A small masked image model, trained from scratch.
Training: adamw at rate 0.0029, 9100 steps, batches of 256.
Rows from expert 60 of block 13, named by matrix and row number. Rows with one number belong to one neuron. Each number is 500 + 25 x the weight over its row's rms, rounded and kept within 0 to 999. All counts start at 0. Numbers have three digits each. After the name is the row's rms in percent of the matrix's.
# up: expert up (model.blocks.13.mlp.up, 64x192x96), inputs 0-47
# down: expert down (model.blocks.13.mlp.down, 64x96x192, transposed), outputs 0-47
up.44 077:496578492481526484528451475488505478512522471491505505479510502518515513509496494493509513482581491522431506440512528469501498469540478523509479
down.44 079:489540495521509537496506509514472478505498524484495506499524455478490460517537465511491513539490500500457492539493487491526492480494529522508471
up.45 119:521530489539498433524425461464497512513547507491499504417501544496499525471494531490497499484515505500475484477489509483533530488492476510484517
down.45 101:464534516485526572482512500516474488519470487492488488521513447480468460511545472515483503500508483469435494503519474499520457471515514520508498
up.46 124:509488505514513536505515490478468504455535510503517522518499527471513483494500464462559489496449547489505501487522495529500525492499526501504531
down.46 121:472504531496496462515491527511549502511458465513499514499502462525487499480433554516470525496515471485531531519473525505515474527500458445502450
up.47 106:519491482523483468527570475500468523528526488498503510499508530494494528492500554504526499506509531499515489497528511521494490518466465512484543
down.47 098:460529509485538559482478516520494494510478489498506484499509443485500477494503454516462522525503476483449503491472493495516486453528520482520441
up.48 112:489507486463482548474438522541511489483502506480493507498487529520488471511458506511508564493487517501530523479469480501468531483523480489493505
down.48 101:533443504511472450503522479463508503505515515505507514497498548516521531522469518468516475475489509521562498498541528495484502523493488486472559
up.49 099:504530489512482452530470467461507515502538473515536503481505533500502520507495520496500473495528523537445482508518524492500485494536467543470512
down.49 096:461541516492538548495507511521481489508467493475490488501502429451480482479536467509495521514506476458469507482493477502516494469504523494531486
up.50 105:501504486470509507459478522492521528478519493484482495480506531472469502469494475499513476489496530505563506549499464531483507500525537490497540
down.50 121:548438509490414485541512485529488508520517499511504499486503532519524511548533517487483496487518503511496510450559526501469478494480497502492518
up.51 102:508530505520530460534507460498500524487548495519508501511504511491511537470527523501528485500528502514476490477564497472525524538512474539517487
down.51 094:450518496492509545510492522498490486514467495489490496513511445474489458494509464512484525519496504492452511539460484500517473469514511490510472
up.52 090:488540492451509505458484521464500524469481472489481542436530502508473492520479483489529485514551530500473518508477531552491505497540501490509488
down.52 085:500557517510519526478507504540468492515487512476501510500522456484494455513522462511458522540508512499462491515483506509515495482488539529495471
up.53 090:496537516509510456491432481468518501492485502496517493513498510482509515488526507510474463466518461542460480560532496474483459507526491512527525
down.53 095:492489514498498501511514490512472499474500511501486496479500463480485488472519493499502539536522507476451490444469507510538518470491498480494463
up.54 080:500489514497504535487551491537498462488496519488489533498495508471517489508473480510544561513467542501506502518492495524468535492501539468466506
down.54 084:511450505503480466482489500448508505497501501522497511502495541527512511492478536472502478466502455511555531489539506490481500521502491506478540
up.55 085:488538489451500508458481518474493524472489474477480547441531512512469493524484487491527479514538525495482512508471538546494503482540505487502499
down.55 082:500552515507528530487503502545475492509485505478504504505524456483494457514527463515461518537509503497459492519476501505509494480496536522503462
up.56 110:515480488512487501524524506449526520469521506514515501476502497477465536540520485493492468463505523476526481592504494499489441527528485561495498
down.56 101:478548515470474526507515501540485501538498485505511456514499476504546466466488491475508525526536495496456498437527495511536515467502514453499509
up.57 058:555438503522474492524496490484478497539519517487510528466541506500481485482496512491517495497492518492567468476504502493501507523476493533471540
down.57 082:499549504501530547500498515541465481504485495474501494501527447489497471500531460512476524533502492489448505514470491498506496467495528520516460
up.58 084:504472509525485524496521494491507504481485501477490507510490468453488481471522482460531526511450545467541487513487467551505522455505534497483540
down.58 096:515461482484479464499495495495519522507536492537504505508479552519500538509475523489495485459498511491532512475552504508477493510478471481488524
up.59 082:487555499497522489478487505467523482511495489536483478539503509486520493532516513525464479538527466512468490514523486470498491532510500497503495
down.59 103:540449488506445463533525490498480503467519523512506523459505499496475526469504499492501515497495522527548470489482504505518499475500499488485498
up.60 079:513547494482501502542472478476500518506544466504489515471510533496479538489489532495527504473567513501483504477521525478488488477510462515483476
down.60 085:467523498506530532491509513501485472510474501491505496504518438476518455515514466498489525536494493495456504519467500495517495463518519503515486
up.61 063:529515501542471486536475485533472454502503496470556517525533499518539525478501501505481542488492507529473455508521491471519481489486490538448515
down.61 080:492541514494535553505490507543470484498476493477502495505523457496494471503529462515470519529506493479453511509468490501500498470497526516514459
up.62 099:510479512548501525491515482446547489479444506502482522471498466445487519469515462492519489532488559496513472532483482538483501480540521504489523
down.62 098:490511506482466489544503513530478500512544497508507482518496509548503491528490488494485519460503498452509526469549501512511475487450490495505482
up.63 060:537492489532480486492491486499469477548547496494520521477536537497504511472493514495510534486507523530549473454507536493515505473485478514476539
down.63 083:499546505502534548499499519546466485505480497475502495503524450491496470503529462514476516529503492485453504514475489500504496467493532517515465
up.64 096:522482492515486494538529496468503531490475533451481528487499515518472497473530498518512503505501541464541501503497496489517546552520538486494495
down.64 092:456496509489524520449473502524469489507522480528496477502502453445536509534434507461507517496518472546450532516529528506472469468511501482512534
up.65 101:499515506457508507500496499470509475501494462512520485509500471478470494528467495517493569474508486494522473539513510523531493487565510497473497
down.65 099:471435475506430503503497514502496517507537500517484495505490499516513524487500510483480481513489545497551514478486495507474541484464500477491527
up.66 080:501538493458506489461456508458496517488515476477487528444532501513470490525489479474549467513544524483473514508484554537502502484536501492508493
down.66 080:499548508507520531485500503542467488506483508479502506496521453485496465510527457510464519532505498501459491519480496508514494479497535522497460
up.67 133:524496508543519484523506492510471518474531514523498510469501460524566510468513531467543511507516513506525498481498507488509486520435464504560515
down.67 117:468536534494528520503503510506501492497473482509497498508505493480459489493467492495481515507499502467449494533493501510526497484534514468481464
up.68 070:531490504482474507471506503502459507520499480437499528450532493499499502507465506488535504521504520523523497482490521523495495502492481490500510
down.68 081:497554506501529540502499513549469485506485500469503503506522453486494470506533461512478523528502495488453510512476488500506494471494529518510463
up.69 081:499486512524487533484546483485515440480485522489481525504498491473499495519487473501533546491461544484511504528489498522482525473507523478473528
down.69 094:521439500494468450490489500495493511515523500535497501503494554528513518482476521466483482469484471511547520466550496502478507504473496483468527
up.70 086:507468510550509504494536483468537484496430508494467524487498459463502504464525478496526505533495543502521479536474487534495508489531531488492509
down.70 092:504477500483447487534490498516477503496548501521503499514491510528489520529491490487479509452490502466499529454563489513493490483440490508490501
up.71 057:546460492509458488489497494489467506552535504502498530452546522507469483475481507507507502501497504500552477442504529490522503485494485516481533
down.71 083:495548501500530550498498516548467489505487499473501495504527447490496469503534462515480521531501496488452504517474489500508496468495528518517459
up.72 094:502482528528480531494520485459511492496476504477483520502496489443491476480522470480542508508459557481520482530492477542492534474516532478475553
down.72 107:512469480488469460492497501507515518501540487550487509506488540531494526506473520482487501469500485486541531460545499505484485506464478487493485
up.73 113:500496509510481541489486503474504508477514511495494512506487495449481475491516477453544521490452556462523490517488477541506535451495523488491541
down.73 117:499458497486488463506499496501535518514519472541498497513487531536504522505463537493489478472510487489547527482539513512471487527489463471486496
up.74 068:542458500539480525548504484503492495492500527488519528503534489508494476465487515515477543490482487501518475470531482468515490481475497535485539
down.74 082:496545505500539548507497515540470482500480495473507497511523442497495467505526464512470523530503493485456503510471495502503500468499529516512461
up.75 061:538489488511467489480462495488474502548538487456525527457533533507487499485491500491530492503503536515506482463506556493506493470509480501491523
down.75 082:498549513503532543501503511545465488508487505474502494504527451486497473509530466519480526531501488489450504517480488500512492471497526517512462
up.76 114:514463484517487447514524478511473515541505474506523510484503515491522522452483517527496467477511509539487495515496535523496486462499482525470539
down.76 097:463551517492517553482486521495483502507474485501492477499503456493467476519535472511493528535508479480459508488484478502508496492514523485525449
up.77 108:515459498511495475529555488538481538502536495505507505488500521517541528473491529467506499507527494487517510463525493480504492521455477495525496
down.77 104:457553519499531528461482497479497488495469489505488479495502448476470466512497485509502521507500479508448484534459499502516508489542516493513484
up.78 125:515488499520517486542515477442492532478512506489527505503498525468489514463527498499526448526474522489527458541540504509503502533518521564500523
down.78 129:441528501481497511514512535548517505500493473521503497527495429488505481475469490493466522499527522458459510482494496525519465479520483461490469
up.79 116:511532482554512449521453478475509494498519501499516504473500516493523516447506533523499500496505515503487474513500514489506476458495474519487536
down.79 093:454535513482512566488502515532480501491489488489490489498508458481475477527518465505487508498506496474426508514505496520523502489509513495511461
up.80 106:502523520496505505493465491540503480482534482555509493504499473513526476502474520468510528524466516480482489442486487514515546469502457505496486
down.80 114:521501505507528483533518487466491501509485500442493514496495537543485529480484489523477490461494506496550500576506502515502495508504503498489542
up.81 118:502483485527483439555534492450508522503522488506530509511502554498480528499510532523512464497503520479499487547533531497480479503516472548473527
down.81 109:457536510481524559481493516542481505506475482501500489496498425469514495474521471502494524511523496499440501472483490513523497478517510466532474
up.82 099:511504514499479502502436532490483537499489488510525512493500555528459504501509533521508489482497502519492511557507498476473481513539492510453516
down.82 098:496502513508539522474533469528483474487469499472507478491505466480548492515475503474524537526529479502501524443477534495514520497499516468534478
up.83 083:498535488451497512459472520465494518485511469477491539449527506518470485516485489478537468520537526496483507494477552540496504483538502500493499
down.83 080:496552509512525532488500506547472491512480513480500509500524460482497463513530463519465520530506501496457500517479501507517493479496537527499465
up.84 060:553478491530460507515473475481465494527540510506505507497539498500476491491496496507497483487505486502531467423521494456523514492485484531495511
down.84 084:492549501503529543498499510545467485504486503471498502505529448484500471511535462513479521534503490482458506518473490499509495474496527515513459
up.85 071:537431492526471520482496501488473479523518520505538537484537519529481491471504492502470484501451510492543472483495528501508491469490496518466548
down.85 082:499545507503536554501504517545471483500486497474503500501527447495492466502531468514470527527501494491456502514471490499500497470495530519512464
up.86 123:514536507520499479505500495515498528484488498493495501492502484522563502477536530481537500530539513496498499501499507490507475575455472496554489
down.86 108:466487505499538511526509514463484491489491495505504512513504492465483494500440466496496522475473511494478494530503505514529530469543505483462491
up.87 088:494501507460508495456444526462502504488489507489475488451505495474465482490467499504516500532511469500529513520500488489488493521483529475478509
down.87 103:553432490509491485499507462517482501520517496519500506513497543532499522527520499516440504471507502515530494452519516484457467477516501524491513
up.88 099:514476478546479523523516462441511507500496506512483524475501502458514493455514505528540460508490544507492460539507511535475518459563491520467537
down.88 093:444554523484495509489511532537485494479505485505511487509500457504489500510499491493462538514514477457484545486485481506514467498462490477533450
up.89 121:521542516523511446489468499486481495500532488503514489448500470532529513485491547475530507501539497522484499461484525486505478496457450518542510
down.89 101:471520517500530546514523506533485500508466497496498507500508482482486480506501471502506518500484506465464478558507506516510512497534518472500481
up.90 068:540452501526465492502498492504470479558530511498529530461536517512489505469504511500502526476470514516561472473501526506506486499477485518480535
down.90 085:497551506503532549503501518552469487503482496475503495502524446491498471501533467513478525529504498490452503513475488497506502469496531518517465
up.91 064:530481479479475497479485512477484500504496501449503546444547498523464477504467504474526503529498539477540492504458529517517494485526511498489529
down.91 081:495548510503528541494497516548472484506485498473500503502524455490492464504532464518471522533503500491453503511477494499506500471491533518512463
up.92 091:520512487525491536493518488541473488512509517544503531439496495503540505510485522516482586502482507521496499475469538501460522440499495503523500
down.92 109:455540519504532497500494523477508492482484501477502494517503496488468478506496504518543439478512462505510512549520493503522495517476517485490509
up.93 098:507507490510493481490487507440532504463512512491480499478504507448462497493513488526469496474474504488549484550495480487471517497538509475515511
down.93 111:519467507493461503543516476575477517516536501518513497505502495516532513497493498472488498479538530501471484475546498527495482468476499509468528
up.94 104:514502515520509481524501490508485498479557518528509505520501493543568501529489504479511493527504499494510507506516541488512512538455444505510476
down.94 092:479531517488551526484498517493495495501450491478500487489507497503469520441483487493510542465487491508479487526474486513512516477523536472495500
up.95 055:546469483507479493492479484487472478510523495465512531465546513523480501492505478481493487518490491517527460482497521496524528466502488530481510
down.95 082:495547508504529548499501514542470489508484497472503500506529454490498465507534464517474518531508493493452501520470492501503498473495532516515459
up.96 137:518514498525522477511502491529465516466559512511512507470499478524531517476477538456549524495497499510513500441509506487522503512448462506553499
down.96 129:472514544496534522519513500504506491504466482491506507513504474471488493510459500501483515508502501471466492568485510508513489500560504461484490
up.97 083:499532492456532540474483513476500524487538491509486514504502551421488494505532508508538494523539526517539511491504466517455500502481524447487513
down.97 096:519426495506446465546510500493520494519494508539513525501507498553529508507479530489466503481495487484528511472513526495493471488523493554474517
up.98 092:492469512490494485527464518509503509503516507524498490477500519591522471513458555508482514516516453453516524487489500471484505516491459516493486
down.98 100:548522502511550499450503465495473496495471501476511498481507530462495527504505474485529507481495490568508477504497518496512526506503538487520518
up.99 112:510506505535488477507477498516478516479586506508532504481498503528518528509493528463472533454504502490503501449512493492519453486474480530509503
down.99 100:473531525488552518513512509524512492511445490489492481484498454477506503484476491508545493506490502492479483556496517518503569499522512464532501
up.100 058:544479484509471483491488499486478489554518485470507543457541539503486504477486524501521518505495542505536488462496553508512486462514500511468537
down.100 081:495548506503528547501497518548469485503483499473504495504525452497497467500530464514473519528502494486456500512475488500506492464496530518516462
up.101 087:506509521491490561468521489496490457507513511484504514471500535516499505554472491549518559483487537511471487521501521527512515444505519476494506
down.101 087:480454484511467471515495516493510506486494498509496524509503513495530501482494533458488465507495451513568529483489482476479498516508499487464528
up.102 102:504479504528499503528481479482516512513423503514492517455499459541570472467530513505552481525507503534475479507497532502496515506518515510500509
down.102 100:498539511514522475469508517492454494458516504480503515531496533454430530524480478517469533504486500491510525492477503511514488479480492495499504